Rows from block 8 of a small CTC image transcriber, named by matrix and row number. Rows with one number belong to one channel. Each number is 500 + 25 x the weight over its row's rms, rounded and kept within 0 to 999. All counts start at 0. Numbers have three digits each.
After each channel's rows are labels from the 100 images, of 14976, where the channel reaches its highest value: "place" is the part of the image that holds the peak. Only what is clearly more common there than usual is listed. The data: short English words printed on busy colour backdrops. In brackets: how many of the 100.
# convs1: 3x3 conv (model.blocks.8.convs.1.weight, 56x56x3x3, each kernel summed), inputs 0-55
# convs2: expand pointwise conv (model.blocks.8.convs.2.weight, 224x56x1x1, transposed), outputs 0-111

convs1.5:502492531461502517483545523454502513526463474458526512520477497478544491500504490466496497498478493513531515496485494500468463462493467531487511544421498508483495509492
convs2.5:476512488545534552483491534533535502477488482497468477480538496488474458542503489455471477506461501459515533529514539502494481475519528513502542537482495464487475523490506504493547495463486512516472500479454523516523513531476522522481449456506522479533514523476510523467481508510555493469510512486553519489503525512501505489482498537483
place: middle right (58)

convs1.3:481485474447467523481523503515510527510467526504488527476501505528509484487482515507510482537534487529478468495512496524528516527489484503519529441471465507485572532519
convs2.3:501485451509519534505505549522516474454507545511501485463569513510495469511481517541508441508450499519496535496462532504526490461428489522514468514525487472507476523471489531503466551478479487532481490517478476506469543513472521503459521506475512509524478498496511535539544498547466446530520525512504495520507543490480485527538507521500
place: middle left (43); centre (33)

convs1.33:481445505481539489511495532485534494506486503479476477519476499507519523474504543468486523509479469495484554541500486506474497534485462517552506505477475557496478487474
convs2.33:479458468521492526508526499474524496498566529490483510492502530482459487462484456535512454470457472485533442478520514518497483498469466504536457505534488484460471484508522535513467474502525491452535529488516502522483496472472537503524497491498502533517491521511554506488483526501444459521496519445534529540494497512509517485474509499531
place: centre (43); middle right (36)

convs1.31:523501496495485498467472504509479515474493460494504527514506534500488525541521548470505486517443502466559497472474501483487491499510497493507475537503507513523560520559
convs2.31:458546498465513505534474496495435519510496466529481531468536455484528471506475486514509490533504525513475488505473457440530515523539555498512493483519532514519490522491539506486533486480469489517507446526528469444498515503483503468471529492504474456476527507494511498479504478495529506511504531501465506500504527490461488519512498501504
place: middle left (48)

convs1.51:475469473501504475514558565455473481519479517494516500536511478490500499482519486502504472505517455536517525511486504491492463468480497451488457467518525508493480465483
convs2.51:483477482519534498481529526492531540486497488480522529527502448481480493498549474489484505497473514497510529483518512504502441473494481484491512529455518482489486516475528525506502532481534489500525520500478511518510521473529502469497492485499488525534562471507472526477493474437487498471507504498528531518512542467507480518491529494485
place: centre (85)

convs1.0:533500550485470474527471503495512494499509520476554491498487473470515506500465498480482504520478478543497497543472484461485453476483511512500463505496442490512533511452
convs2.0:528477474475519523500506496487527480521474511538492500466515495504503458509484450493513494488481502485526464472537487501468485520510459487517529505497514495482499488497485468478508496474462489535473534463498467494531442508520460514506472519496497460483474519460518486465500521483523504507476497469472515499436490512476495529454452516472
place: centre (80)

convs1.27:510469486467472480490521529496446481494485469474513475468514505520511496526513459489470502511494510531460514491510550481509449509545530463462514505466475502464511487525
convs2.27:465525523439476503522510476460470526458546503525520491486538480467503439527517495510463490460475511470495418492522465496476460508548491475531497471498519493512477524484485523537472535501491495513483546485460510486459475490498477467494478510535508490484493528531515515467513501474482472512510498511512530493467460530525463519485492521479
place: middle left (72)

convs1.54:463496482454567489509491491518467520482432539491480497469507500483517533469510518488495511531492502488485526519533524501489483493473502500489499524476452518481517443509
convs2.54:524481484517517503455521528494539497474480516544509531490466531491447523491498476474485523494483519527514502511519520534479501502493506508457534536467499454505474522465477524502495449485464495542474554505490511531505509521509508515568518495495508510508463526483473513521526460477530495509491515519490488488532452524530520456466490510485
place: middle right (42); centre (37)